Weights of a small model that predicts nearness at each pixel.
Model: encoder arch vit, encoder layers 8, encoder width 160, decoder activation relu, decoder widths [64, 128, 192, 256].
Data: trained on rendered dice on a table, 145000 training examples, 13.8 epochs.
Rows from block 3 of the decoder of a small model that predicts nearness at each pixel, named by matrix and row number. Each number is 500 + 50 x the weight over its row's rms, rounded and kept within 0 to 999. All counts start at 0. Numbers have three digits each.
Before each channel's rows are labels from the 100 images, of 14976, where the channel reaches its highest value: "peak on" is the class under the peak. Only what is clearly more common there than usual is listed. The data: rendered dice on a table. In brackets: how many of the 100, against the usual share in percent.
# conv: 3x3 conv (decoder.decb.0.1.conv.weight, 192x192x3x3, each kernel summed), inputs 39-77

peak on: die with two on top (25 vs 2.6)
conv.137:514534533480485575482512496367461509467484524529512532533469497530495563424464507463472473485538412489503433628476513

peak on: die with six on top (27 vs 2.5)
conv.17:559524533660460469479501467512532522501501465485450494524539489507465532410513463504477483525492510504456401557526446

peak on: die with one on top (25 vs 2.6)
conv.129:492528504415484490402562538571548460518497451526397460556509530522516431458455521475520498571475570452575482480495518

peak on: die with four on top (28 vs 2.6)
conv.13:550495526518534505527521504455376495508485505506573501476500510470533574567527534507450494452546433553514564524586498

peak on: die with six on top (26 vs 2.5)
conv.45:558468529333489643490479515419327436478535518532511538494479494482500592486426551511543506503575511510452545443462477

peak on: die with four on top (30 vs 2.6)
conv.107:514467536401460384492529509465435463498565504492568465500508465532520602518464475486455517498552564499484461538540453

peak on: die with four on top (27 vs 2.6)
conv.163:460520438424531481514517531472469437490483489520483553477447427495559551521525569517444421522529517502449406423476454

peak on: die with four on top (26 vs 2.6)
conv.88:433456508318449468508499480442416455531474479515532500476543601480476529536502447522476517587474492460444389594447508

peak on: die with four on top (32 vs 2.6)
conv.128:407542591546535592508528458506552474490529507443525480481436513474448531509455553364526453533518478476469436565518388

peak on: die with four on top (25 vs 2.6)
conv.105:426471511624492627512452556656514523483529546512499444512471541479491479466483490448480438516562386493546508429482534

peak on: die with four on top (27 vs 2.6)
conv.32:601366464325501402547480496398502461461559484531476466453473458485491552520451629492478527538503486487504545545498441

peak on: die with four on top (28 vs 2.6)
conv.151:489553558367441554522453550435430526497553479450519625431480461499514570518482548454479508536466480474532533423527534

peak on: die with five on top (25 vs 2.6)
conv.37:472434540605569460490579522666486481467521467475561456401466562492490458528513621454478448516454485483460464479551409

peak on: die with four on top (25 vs 2.6)
conv.30:547503522529498468479509544479628422473563527447518528632560453621546458438433505450480549432472377467452438575567453

peak on: die with six on top (25 vs 2.5)
conv.126:577503442539511605503508500540556502471483518508499493527477512566477490397487446448419532514481469469494482439506514

peak on: die with four on top (26 vs 2.6)
conv.41:435434554436465587464509480501355565496460561460457419398513550509412510549602523454509431443506521495529467428515499

peak on: die with four on top (30 vs 2.6)
conv.82:530561533325535553482533515369365484498498477533510506517463481511496536490525474568477521490504466494519543508488563

peak on: die with four on top (29 vs 2.6)
conv.56:405489457594493644476523507608528501496520459468480422526512546485508489472554532412528473493480393490535576377581627

peak on: die with one on top (26 vs 2.6)
conv.187:460641526439512470577485466512464530419566458472538495471391542503454533491558565503546499488606469475473481516431522

peak on: die with four on top (32 vs 2.6)
conv.99:574496506580437485484518483367423430469524527523497521490473507533455493447472514526516518486466361463495467461498462

peak on: die with five on top (32 vs 2.6)
conv.71:481443503491416522401370435532512419467503496445470521518484321429529472417513380446523418572457515453342478507519453

peak on: die with four on top (30 vs 2.6)
conv.91:487534478566509676548532564609493463494535499506448474469533457464548507585471407473482484486475518455491478355529471

peak on: die with six on top (28 vs 2.5)
conv.143:514495504401507542488506431430406516512526504546534445468504516502484535595445522458486498558504471452568419546572459

peak on: die with four on top (27 vs 2.6)
conv.190:556344447592505543521462540449608483520514542467381308445529577495420558498437498508506511524509480457495457570547405

peak on: die with five on top (25 vs 2.6)
conv.66:453600550495517524432546533514509477511535485441393555485509497480450462522531505477548513497542497460591533535591511

peak on: die with one on top (25 vs 2.6)
conv.180:413564463432465475390484529437476499482496552515507558421481509483527499504473440507484441402506502447380486515471579

peak on: die with six on top (25 vs 2.5)
conv.173:546437482413606347520586529423459542569581541502529584563456594478518488413478596450606503469592503455433462483604420

peak on: die with five on top (27 vs 2.6)
conv.59:502531486408512395527612495478455483527516488527507571484552476516501531549513555459419569519508559538542329473608583

peak on: die with four on top (26 vs 2.6)
conv.46:510529480558503389516537497650610427537547543516510471433538505531503492498444519460467520523465473511484573539505492

peak on: die with four on top (30 vs 2.6)
conv.77:507486498589553414440594508635513504472490505372418455592483493511523460411480443533491453595446499506514429494486402

peak on: die with four on top (29 vs 2.6)
conv.22:521497465450513578465456493368453523499511486539483398578524530540499532456455537438552505504577365443463549386537447